A small multi-label image tagger, trained from scratch.
Model: norm layernorm, width 192.
Data: trained on seven-segment displays showing three digits, 48750 training examples, 8.1 epochs.
Rows from block 3 of a small multi-label image tagger, named by matrix and row number. Rows with one number within an expert belong to one neuron, the router's apart. Each number is 128 + 24 x the weight over its row's rms, rounded and kept within 0 to 255. All counts start at 0. Numbers have three digits each. After the name is the row's rms in percent of the matrix's.
After each expert's rows are labels from the 100 images, of 14976, where the router gives the expert most weight on average: "colour at peak" is the nearest of a few named colours to the mean colour under the peak; "strongest on" is what is common among them. Only what is clearly more common there than usual is listed. The data: seven-segment displays showing three digits.
# router: slot weights (model.blocks.3.mlp.router.weight, 16x192, trained with AdamW), inputs 0-191
# up: expert up (model.blocks.3.mlp.up, 16x96x192), inputs 0-191
# down: expert down (model.blocks.3.mlp.down, 16x192x96, transposed), outputs 0-191

# expert 2
router.2 108:131149136118124146126121176137101108096121142108113135146149185119168144135126151129162111113164154138103134122111107160164098099104144120117160166115144114130108152161151090182116099097130111125150139128131095142124104106157084123115163133153142135106129122144089080134132129094087121138108108135139096105155140107138097120131163127151109117139124102134137099132140084126155142139164141185140092083105156200122084112145194122134145122102098159100081120124120160117110130104142140138168129137098156133083151107132143129141081132090098119115113107141152106147136161157103112149
up.4 102:128102180101115105156102113108150124151114108130111076141095138081130128116137155145123150169100139156161131098095139086182145130118144119122140131133125141126113146088126117126102139158188122122126149155082145134121135123140166139121133143104081134166090138133136103147133128103069119080166119124130082150134115093094140124122118160157153123112155122136081157156122137137124102121157123096119141131118134127135143151129087146117137149094133109174136155099153155149119117144139076125110138157158144134119157107074148159147136076097109144110141099130130164112120079177154090110
down.4 102:126107132143146169145116096148119103132112139100134149123116091109109089103164127154134095151129084140162128164113144159163134135104088108153132134111146117085088096154107112106137110146140155140127101158133117144167115133092105102094113158140095101093101159125090130129115077116183107156131125116142172104154167126138150123111104079114122119170133136110168150151162098104153112087125137166109156138116147103088148125124105133146134138111113107144104123129143184116118107092079163117098114116153149154118127133191121115101096118148173134127089135149118099094095122135132129114
up.5 123:172119140080165150129119142145162116119162138132115125141149135123106150098133154131137129136148087103114114129141149085160144133112058113127118105144106111142157173109115153173120111166153131145175141154135081166124115130121111160104090136167107139090142098112092145121093143156144126185144126119089089089138122114140145166146081102133092118149104127082120111135126101132077158148111133128151096178159113134093134127137119105177131113165122127127104135113099130158146128077125113106136156118117098113073116149105134161105146120152132121121144112166099142144135153135107148137
down.5 125:132146098102093133127134122127147087124142142111116113109118118134102119122109107084142160095124164159119126123119126134124097074156154131114218149145127103150153130113133138113102169114160132126121161091157158060139105120135110098118159158110122149085140169155116089092126113112127127099138143145142137160107122123125094140140183130144143129164085120156162149090097182139143120156145169145123145090111137174148136113109169094131134146111157142112116115103154140141097103148125167133154119142118116093129147139133123119151121127087078131138158141107143080111117112102127148086
up.6 104:129153137124115110111134163137137115100173184103140104146141130078122138134157114114125122093138112090116137141143119123168138134069105162113132097156137106156114140063173109087142141080105125102123159115110098089160167104151071117129095133097118165116115122125116128129150131127112169117121104123108125158133107098103135085117118119095135117158127129164121142126116143084150131082142092097075120152108154145113139144133182129138134167140129175125136106161105111115116150126130117134152151150103145129126132150114094105109142130109105169134125148117157143075149164156140067130
down.6 107:118140113107102165131163149126132089138114075161108148145158117133149129148097116100129123171162111126160121109117094117144173121157157090111107092115139176069144121113146156098109114149124139109083133113091167123090111155096154113093142131132106087134099114116175147140121093114143141128134114092176124160158106129100136204130084089157108121118129135136127087140152160148122110119119163087141133137122126116130096122141081131152133124074170118120132161136119172132142126119155108100102116118157119084131115136130138069133113112131116124111151130150147133112097091111120142133
colour at peak: brown
strongest on: dark on pale; the digit 8; second digit: 8; third digit: 8

# expert 15
router.15 102:150185121119127158145164158095121139126137164136128130118116168154091134092118119148137104099106111177147150113123133131115093104135174136124127157151125084105135106078106141156110121164125148144121109115160116108135098151152094118115151118173137121157093155157124099087187131132175134096153128117129124135128122137130138108163133086146135116092108096135143147159171098075112151114159122129078099103113137190160129120132123161120097108150086116080137153130130127086110123161160127108120080138110117128114116088112154115108133152146163140114109121143147139148123150173097136111
up.4 072:137128121124134138126125135155083165134147146148129145137151127121138108144083129141149105116114164140124111131104132156116107129157129086134136112126152096093094113143097112107143084120107122138122120131141154134157138170155105121137140069102157148134118159154118115193140053093119169148133147133109137118143146114128157161066139119154110136157126190116147121112125114147137127106192120118103139121175101075124142109112143157128137124133130180111143097170163104169149083122145094136125148113144147091135151104159111065108146150135144175125104120146111130132096140156120110122
down.4 081:114119130134147098149135117116153150095104135110082153104136113099090129116154127129129151146139101118141151145123120136120154074111176106119144130101128092155133115153127151126091147082139158148134165084117132107123145129120128145167158087121147148108159122078113119134134152115096164123124094175118145180130143127092125158124075138143137111178123161121162145107108135116160131104095117142173080120145139140142109094169174102133134143117111106151070132133095122076121151084091148110129153163143088110148103138142127142132113067184140116120120107128142126114150146145113102139
up.5 076:116148138118147139083124108102131132142141173174128136176141139106154086109110149139130112107088170134117131126129137132112122146131099143060130145191165147163147143147122106128134168123113121145119173145112139178102070129126146118132110133149167125122105128111098104149157129119080104126147115133136124170124116140150073124129117138072099139121111148128116162113150133115100127140132080130142149125077108112123149151108101116104114118116165117111131092117092126123116150149100118141123127113103064166178094125140134133116105118112144150166101137145183100125085108123158085102
down.5 086:170151131112100106163106109174144129106118134127147115120137126157114179130138118095139106133142113128131109114150114114117150142130145150144120122098116138036120102121106150103136129145147136144126130126153116117148122122137127084164076131082135123172129153205152134135149138097171138140145103144171133153141150159163122148123158127165131142152119051091124111145138096105121128125175108127111109135158130162090101126100135144110161122115160135133115122126138150083144122110116099110151078139130128164091152128116116138104111155153114094126089144127108123124131191103118182126
up.6 090:076149115157106120143137153153082097117121116103125125123137106151135092141132096131149110114114108135104131167103103106104151095145115126116110143152116142118098113126120097162127116127128120107119133157123106138126136136120134147143117154109131135175117140161156115144075131141148117155132117096164147112146109108110134116110162151143165122120121098182157078105110078181137106123093141113130109121137125176114123063158157168142102161133153109158133129122158165125159095154184108111152093095105147082158138132114152108125094150138096148106129106110098144094155117132096205141
down.6 090:151115160113126115121146120132129133113103132116121116108118149167158157118130124107140139130116124130121152134142135108129094095126094181184136164140109120140178147126120116089093150154120115108153097112100143134107130126129073116112117142156125121101113129110101137090129139082121161115124143140135098087130108092109115181100094121174109136112142112128118105159149160095121145138127135123136158179163089107111146142156112092102144145132095129131151139150069103126099124109091156127095110122121130120127146182128131151123159121140114135174135102169107155187054125093194104124
colour at peak: grey
strongest on: decimal point; white glow

# expert 5
router.5 091:126127119155163111159124111103103105134107131117102166109144160134126105147133099142124122132146118168121130135077119103121100174103132138080166099136134123089077138155098143174197130154149127151124115162133128145139159141116109096146126113157152107177122146150138115116071091131124087113151117112140107121109158129098103106138160068141146135075148094149144164077141114113125146109115118132125101128136102116153094127091126116165162150159148126107118140150166131094146130124134131145112130093141116095146136117130151123170131159156157126122095147109181160084102156136162136154
up.2 095:178139134136163119111090129105129128090112106101110147133099091086133145149116116171155138134083123083135117144098121175148076122116111088101115079112120153130121174085114124156089129127125093149172161113114098098134074143181126150116135116139144110152114124127105129143129132153137142114186153090109142144157126108114161099131106149142119158151119166148117132145126120120138116120192186097126088127141127093135152123122125136117106161126138152088131148125080092109106138129175090111132118119123143110138116153137145126139161164124151135101124161081117116105117096105131108127
down.2 095:127150147118126104099140137116130153146145118112128106159131150101125115108098089117125149133148105119158116143104145137146139137122095152147106166169099075125160077144158161093148135136101142089112086172185118142153132154126130138144098112113152093109148133097154103142117166133135147120123092100116137121125146135115095151149126099138154102141141127108114107128137112097100162081088096090108157118140120182088109141143090104076110089111159085133104124113113161154106122131117093130129114114123093127152071139153111170118111084168113124120125116092097110140175156130123131162
up.3 070:175137109135139129115102106178147095123173128104115105117138135101116104150134109131188106107140126133160139098162135139115090141130104115145114106158107140103124117135107107126113121098168105138225133124145095087120144126140191145126149128142133149110113154126131143129172109096148104143115165141088132144124142099100117132095140139162106111112098124129124097141150132138128129118108175127171102124101166169155122093151098124088142113116136101165079140101076160155088127121101116097154101120136117102123154139134098177118121138113109116124113108125091135150154116116105093089
down.3 072:101130116129159111134127143079178140072103155146137107116091134169134118117153118113093132159097085119138139124171116123117174128166125125145153149157134125099107153149134119125157132159142183178117125095119120124151138147150105118113091175099087081121133120113129108115150117104127100110134108185119144107101101133138163140143107086098152129108150139091121160181104065141151139170145098126102124122128134112110125143138134107148159147102121146140168120121139102088092133130155121124151114103142133124076128115145100105122114146156149142117059162133151143145119087107149130124
up.4 101:113128146147122126149142110146087151107095117128090133140125112184094135154149136171109116123121158134142179127143133133076084126109111134101124161127132160146085107123110132134137126087146147117135141136092160122130156124119088167130179129111099142098141156166089172117096094088115150148125082076116114171128130126134088108121093154122098076161126131152122117128143127130138130121130148130126074102113141165118135174114168111131173119117101123148085133138108130095149145102146125142145149134156137160141107094142121126155096148123105122105102167137163183110123155163125151170
down.4 105:117118170121117126132102140118158145118125123124127142163137109069166137118099118114163128143106102155100140142114141105118132149088126173173167091127117137130158133200113135131134154091104161126119130112177094086125078120154178145132103118145150100141086095072153122097130151155105086115081155141139124129138129119096091133128134121172143130106147155164129107074114133086127117139124156144139130123153092111131101129078112100166123127154106088099115151137103149123142109092129132122133146087111137126121146129103115094093102142137134085139141146116140089126168115101128108098
colour at peak: black
strongest on: the digit 4; first digit: 4; second digit: 4; third digit: 4

# expert 6
router.6 098:142162135117129118151142130156119102124145128136145144083161144104105169124141131135111109160127077156113131139177155123114128132133121151116064105119119117093166145090111192143153138160129160096120138131153115140105135141119144100121125104157129161145145155104160135091126107142178119150101091169139138124126097158105125072140110120114103137149141131120096165178145094100097126060114128119093078112130127156124114110122115115161125161113133146124107144172117133126146131138116122138124121144113158129108142139060126143097189105107127143117124115132087148137153114172133100071
up.1 091:132148104114101091106093132098141113130114124134119107160148139107146137128171124095040096133116143125123093113124128153129121119121152143119124157124126144153123138123192160104101089141080129112104093083141166129140160148123131132125140138088125149124113128117138107128085123156105135154116104116091108129098124112112119112158090171094091129161103101102119116122115127143130155152166134125125134132123128171104134171121150130144147150104191101151150089125154117156140135174132085141088135144126182142154185141126135148085143105122144156119117100171100144173100104108127104124
down.1 096:130137159117105156119147125109118142099154120124125122094109103101109140128098098112126134138116145141104115100133125121110104126150120116154106131135124084099156115133113129129144157119129120079143163165124138104152159130129104111078135129097189097141135169089117136134164140116109122134131058140156114166115135165160079132108077091096131129101168134144125121169116136136115141088110146091114094160111143148095146084134160057121133097136111141106090113131137127121116140085108142068096123159141113093149115109155118111159167147125077130162106124101109153105140144122123095091
up.2 115:150151132138157091113117182131141139110159112104158084134109137129172155129171129152112083134171141075110150101163134107113080137146115122154128115114125105124174158083151151122128149121144135095118125132146140130054133083136163086147123101125108151141150119103121111173096116160114123160073091127109133124143138095104096086111102114139116118121159145102152096160166148192128114099120146150129132103150153149081119102108173131138163103107140120152098123132141121108121135116113124124109127122091117156092147140106102161110143107115110115144122119130122118152124138091173128133
down.2 108:132161156129097118083124132169100145124097119117114153119102127143100119104126117111111135116122114150088070138109125126132139149111121161146105134151092122172121133123132125112081123118113150139105139155104154155131128095133162107120174147112145133092186131114155137110125119126106150166131168126095077137142118169130117117103095112082158136161058165099129148097094128117105073133125117110129114160143127102149125118108095136141130179086149111176089126147121123143142106096153125103087164159150136149148112080160144082129144132162105120165104132117130135142134099120109135085
up.3 112:083158140106115131158108102122152073091114105132105114114114153109141104127137171149121137118174114139154105132130189112105118155147107112149100103127136159135120132144128170113133080151129107173131109119155123144100175144076176101105132128148139119152171170142160093154111147174146080113133115159109134125132127124104174120149147108109101153114149121096129110162115125108120083145100113137169116123121124139114127130139176144117136129116140151115110155101122139127086119147099134108119171169103158129097123099113171097086164112146155107127091114102150153119100135086150130096
down.3 112:143098117167097153112157161126135121160131144097168155106129118125125115120199092103147125134098089156127137117122099154098080174148165157152145117136133089128112084074103119146117137134114130129134111148158124152119035162164119123071084127129096102107115097120115117115123155135107147187126068128128136136163115118141145157139138121107137162156090150114130144088116116123105129132132137115104154155131111110137103144123124139120127155152140133116155152151142133152132132117141129120096172134160133161125138189143119131151170138176115127108156140132129121141129157120160140152
colour at peak: grey
strongest on: the digit 0; dark on pale; third digit: 0; second digit: 0

# expert 10
router.10 112:102136138137129098135133085128110116122128129088141162123130136080153130159096126122146149151120168124140139123136153121156145136084108081144123108095102147168107149125119093127141136097148124141158164195097138120116141150107152124143110112103086107139135145109157100149084104076099148141178105101067097138149122106117183100131143141178134154133174160091111093151092114089163122136158150120144110142120141146135093162128141098097127116124118110154096132076108116152134116140113140096142134160163134147138111158148115132156131134130086130131120114081114132124154150119177112108
up.1 084:179155141125162115105111126100128115138127156155133126158097109128127131141167130109123156124113132168123106074126124129146131130099169136158136123167155118150119138109158119102132139145122139126117162128090121123143139165156126153106134063101169155163108118159094105101122181136105171098122124156134170090147181095121143128129172110160104110141126130145125088147166120141174115108128124129092110161143115135152108117104141173132111099111114135100172180109139085124120165146109150125099148178130123122142083120114133067130130144157159129140140180137122112136166150103143120112
down.1 085:111092168123103112143133117138100170073141143121151134164091123142105133136149104140107116123103135093151165135203134131146134143133118140128147125127162134077128138132125108137122139117112142134110083132133148133125121155116121055124129153153102107079148165120138119163137102131161122141099140093106128139114129108078125106125108099082129096146132110118112134112154144137152140117138177151109135104160061132135145177122147148153138132109141114136131131164112148109125104073139133183100136081128055127185142143141114162142081160103123100129133132106107118165106125134126141126
up.2 107:125109116111122159142064137142147129082128169138132161126189135121114126157147153118085119139122070117119157132135115152116093123145135127146125158142166124138156135140197167113156106131121123091110110087129113122120175100086136133086132150086113126109121151127138153105127121157109143177132178121101120132126138110166122108086127144119131143110112113134119082142151132146137150157143101139146133139158130161137098166166133079138126128054101170115134104137134144132153134137104123156139182145106109131130179109123104112130148150125115078127153145135168116110161157130149150105
down.2 113:122094152127165091159150122082161154175112160167118102109121102146130186115137160113136114124103181132121139104130130142138153160153147123071134125144135148159092099101139121114075105144104141136122128123121150118146134139164084119126125166094131143131101133091114075150159093096160120133157113133152130134125152103140191130111129114159104117150154138133118113096140151122130145181128148123112115151101125106110109133097185151093123122151113133106143139115130132129093122117130133114130100143155116105166085115124155152124162092125168118167112051162139100118134109137140161136
up.3 103:129111102152123123148088096105149088092122131125113124153136147122154120128177120147125113141114158102104123160144169142161129102101147120168143150105129156131073126147098164137128146102119112126165152061125135102136116118088109118099121142138141105114109113149130127120157127155106114145158116153129172144134151121122109143176117112150118149112153135117137114158121099164141140098144076126084086149150150141118110150148139162132057147119101120103118149135111163097097118165132108160107127110069141174081141116090094094088138107140087128157133155135120142131167162141087119124
down.3 092:126112169146136118168139150158112191118156121102111142131134111134094124105123088153110127151117099143179096104141109143134131119141079137089130150141173101152125114146144106138122092153131137147136110131138110155121130127133144122149129124113073148134180095070072119121148088131142072147147180127118141128112134084132159072128111128140126090192106103147100162147144127099125118164094163131154133099132130132118119084133103123125147095189106114146113141122135136106119131150114111151145141081160159089136107109115099142166141126111147091150132114115134124152114119113161135156
colour at peak: black
strongest on: the digit 1; first digit: 1; third digit: 1; second digit: 1

# expert 1
router.1 104:125143085115148143168091097112116116129129161098146128112116149108149160157122151103147112144098150167093170154131160129115149156135148097107107138085143136145128120130145111119132106117135156146158166147108130124108110133140152083144130123099105110111123132105149114158117126088148123150164112124106142099161172096130136093101166118107122124123167171115097096152163113097172152156132167144166123091131161172102109105148170125114132125104079155087078111103115158090123112133103128139121133174111120115114127148155138081119133180097112103174095093102122134132155122123111117100
up.4 115:115140156137080102106157122084118147111135076116141065120137131137101171144088091146167098108145136175122084078142120113131163136154138143168136126118099128133156137111133115132096086141158117134163137141154104164142118152129137149151126129062149088144097122150122156135135125110108132124126101112109112071103107097137132162146091164148160141161162125110155123157111130089106135103125146137130136080149148131130130152171136142137168136157127131126134121126077102123132088110119081146107132152129110082142125129109155183122096092123091154122155135160123124119132134136112135163
down.4 103:087120128113149156133108130102141141160119149140102135109163134125123142171137128093123150100137131173104143133109109111071175138127156090127145138126121118134097101122178126133116143145109110115129145070156093133148094099084117092102121104129114159133183105110176078151133130131126111121160168109130135158130150133096134137147153173138120106111152097101136125126136138169129148117118130144177156156136094125061066110149147103142132129111126135151117119137130146113149114078120141134105139146126147119140109140124155091141181141142173118138120136099124110170138101124152132206
up.5 121:172109113136109126138124112099146128140149131130093157129145152109097113161184145094071144128150107130138150136125097084136144120146149122147141133165129148092138120105149107154121136151145139191117072173132128166094081102161101131107123165148152111137144121120117126089121186174128082147139136088159103079112143127116117125143127091126124188092090129126153145131112114144115103172108163108144100096129114102131085087104135128127143127131085166131130104128149127144162110135112108123115151110128105115147157111138142120143148120068125085139099134105110152100105148141138145139
down.5 118:091145153157120118101134138112136065133142192126125127166149098116157098122090152117121145084099148138121150105111134154089161142117122120106085167103114157148120177156111129120165091097131166136176088139099133147160175097114140090105165119122090135111135122124128107123097091092126122122146087113133113144140095097107096116101137107120151083131131114166111141084127149143073142132155116142145105142136157127142165178131131113146128164123150128143125102108160134120157139131132147138151124134158109132117104162139125135132113137099125112133105119155103089149140127128099072182
up.6 079:126171114162093115157090116149152119123106108172109141141126095138107136094081123165143080123141155163138122113139141129138144159114094129134148140103118112126132102121165135081177124143134132111083138161133163107144135131159129121120111171137085198118091070157139123114143129134157152110125134155130094107111105155165127126155120125085174105086092169118130145101145104183138097102136133124098119143118123133120157171086132142153098126153115105108115090155130134125116111140087133153152154155146156156097154122137129101156102134096136144111131154131119157132095133159139177121
down.6 087:167136154111151132134126098172151184142118171125134127156126077131099116085107119127129112117143117135143139118102163122141096103159108115103103154144139113137140137115162144128110138106106119171104110159113082099130116145153159119148116126143133125130110142137105107119157143149084089073102104146113126144100122085100104148141156083094132113105098157155168157145124126075128144147100140085090155120118117119137143089160104151117156113151168075163144145083098119129110090114168153128084090143159119136133118126161138144152158136138131114125128174079120151118124112100106118159
colour at peak: black
strongest on: the digit 2; the digit 3; first digit: 2; third digit: 2

# expert 9
router.9 095:116184098127104167104111168111116085066136123169168152164159140121107133134159107175140123115073100169092117133105154122083131121106139085108103132140159140131117126117145123110140117129128095149137099127126117140116096122139131107102167132122143095134134121165083103132164146167115133140147117131136117117174141119130129139137160103148153144121108088125129120163181094136122131116198091142140075092100152167111130101145121174146154128133111136079128115134134141102092117127115143171139084151122148142139108129123122112138084117102132124141066129161122130122140122137105113104
up.1 116:134084102132136068095129153079097098144128141114077114141145128152086136108087100153101124154154103098162114112141120143138138107155105116162109119141086099145136140145115137139119167134142137161164127181104164120087169117155093147143156133128142095120162129165104109154121108077146163137165138133110135096119077111104125159143169133107107139151106113160138121119124121104122129096104120114131128123135111138107143186104123128170127139172153193115141131140127104174131135117141111082154139134098136144158152154163129153113141116122105146150099147099121136085111100123104141113
down.1 112:145151180138130154164144078080136115119126101116135135119150109109119104133113089129092111109145098153150173108138120091126149116124143105092131110142178131134138116123086140142133141149100114103099126127123147115112090105176130126132110150141094109117148142096098152192153138151148099186169166122159113154140142101158092134132093120182139120114105126127146114132172117139148132128123147143124071121126166151134141103138086133120148139109116088117108142142103146121119118120073107146187104116108134150124118135103085116103158114158146109110135132117171097175161139135175120097
up.2 090:113159084131179154087148134164114089077157146150114105117118162119112115130149134119156120082123156125152121108109154151116105117171141142100134096126141134123112081147130137162108139118100132134164104075129120089159101143152116124123114117144111140139091121148138087132167078084110134089181146157133142165119117114100130124085170123112121142142135122115097118109152131182106136107128156095145147142121116144147181155176105093110099130098098118145142129118115117149127123122122146066148134135107113131067154124115115096105115128160145116125147143146136088155124115118101085151
down.2 090:155143181115139141113098098151143072142166097150088140167122095125150142189148146106095111128137135125119129114107127128122114100124109150120115107135107116138146143108095142125146129130110096130145114122101092150127130088126150076139121118104153098115104086137142136147115135118191126083107154113098139120124130119181169132187151184140100134085150120124099113109165130149128118160126144100126099127103085124162098128098137102121149113093124148147114144176159124130089105127121111107178106114121112151142122127145106115139182164094153101127138170098101125167126106150134138158
up.3 083:134112143085128103122119128154159133148102174093158176095123162131170144137110134138171128108115155153106099131127117140131141144114155110136107137164166144135130140071130168125135147158156102129121112153124125107095114122083142152150109123072092065110117137115129120151122156124134138105121100129099105116102123163155129101171127140147113134080148174148164127092139110081121102120138157108152124148129191168118125121120144079106157155167099129121121073094130116124148129094152114152118154168139099090127144143112132147091100138130129103147115147136103086152123151088128124134
down.3 081:088148116189119111145133148110099173115172093069109139104136136087128107177131135094120115129120137120112142175126123109165123149168096148127117125120155172128139168122116149152128124113129138126151147109150175109144132117103131117111106116123162128116140137144101139145158125137085142130105137133120188087130093107075122164098138135144086141117083111144124129122106147150123085136162130121129089080137118128143109139123105177131123164113141132159145124079118152134097119148172146158152102149158119139147115153124140165111126105130099138100106105101167137093169089150087152158
colour at peak: grey
strongest on: white glow

# expert 13
router.13 099:141113121149105140154139146129141147097173130172098086139105150150129113145149106117109101137159100156125131152151144156119082132171105140112133150133132116100155110149125160133143088152155161111081121090149165120099152108117132088166146119136161124154169113159107145126143120138132108161119148147146139116072130119134095113154132098075095127114124088125123162100151115147109105114114105153083094119137117145140162088113130149165139151117113116059136118163115150112180118111106132150116158092082102122137164154099123124112083122094102108158141177144115098131107150154116126119
up.2 110:092117109167143096086136122118099121135133110129144106121171181136125172111101146154142100208113122117137147148158103146101134167166146130117141125082117114108096143167123111096168151149148131116120133141122094106069112188098109113151149137097136115122171121130150127147153173141107136128159112131142153106130127117139134123088153123172107097122115143134107110169121080091118076136095091155134138115122116132164128118090119134160125133123164147129118158179132102162149072114117099131092144123134147115122137085133142145091107133112128118129113103128134117094096144156145116109
down.2 102:116144140075109122111148158125140138151158141133115156103123089161118103150116101091175114148127176123095136125159119145103122106101067152125149130150115124122163103095166115137111094146117134144121144100145138121141127097130146134144112152181175150132169115157120115108140152166103119102105105146116123176171133137120120105155151137157133158144115109118134126138149151122147137084130183100143133113160142158112132122126113127138135105121095158093151108099088152135100132126102139139127108111104124124118131128121112054191161086088058137111140138092127147133117073135136107108
up.3 095:140138132146148116116135110093201132119110137147143148132148159131124106122164148120123143146167149151095122137163122106112130085161126154139144159122115143142117152121121130119175161163157155108140147146127079119127132115175174117102171109107093115188156098099161117098102149117100152148166110096140086136128093114120103126137114120098121157134135155132112101128139136098107092094109097142125128146095140119098131151089094140137104151138133124090130059084149120154121138135174145118149108151148093157115147145162125169141170151136152133114155142149151141165161094122128091102
down.3 102:154130132125140095134138136122135085111142098117145129141167146169139135145107162118128113155123090132136133157112130131138141140102125119152145153113120131132116124106139149177079083129158066108111114110121142161149129078129143132152135206075127117150124083129079120133144109141121104155145178143147125144152119097173107156153129151146170133165125106064108131138135135117107122155177135099130114119123118134124126142128085108157126110122122106136117119125166147145150114109106153123110169128107140114085127103177100142141138113143196169120100144136158101177091132147142095100
up.4 100:087113130120135162147146103137096103124136119128185169105125133153116166123133156135116096148108116147068147135077146111148171157146118129124132141133102064121089141116150109117122174091149119162154132191114127132131145116119109096158069141133078127082122197105128130123129150118111088101148134140134127120123134140155130121135107102112106084127145147120178127116198202109118129083094116112087107108114088140133122128120121097124116124156097121131129127085139135130096119117129131133115096144122129116111105153140142135126151121116142146143119169125103080127111119136115108127
down.4 101:119112120143122162070061133136160099104117101133135137142133107114145127148147150124147124138137152130125125114112166144120147130130113112150125078138105166131163143159111109097092127135157136103076142129106072166110108153145124099144112108054136117151122137098156095162153135137127126148143128143139144122156126163095117119078167128133136151099100106137097121123149074162093142125133129165133135113125125083073132115127119139149102105116165124167089139137144139106138143144118178137160124139095163098140124125135106183143141115123104136135062096127117155153129100113082158146
colour at peak: green
strongest on: the digit 6; the digit 8; first digit: 6; third digit: 6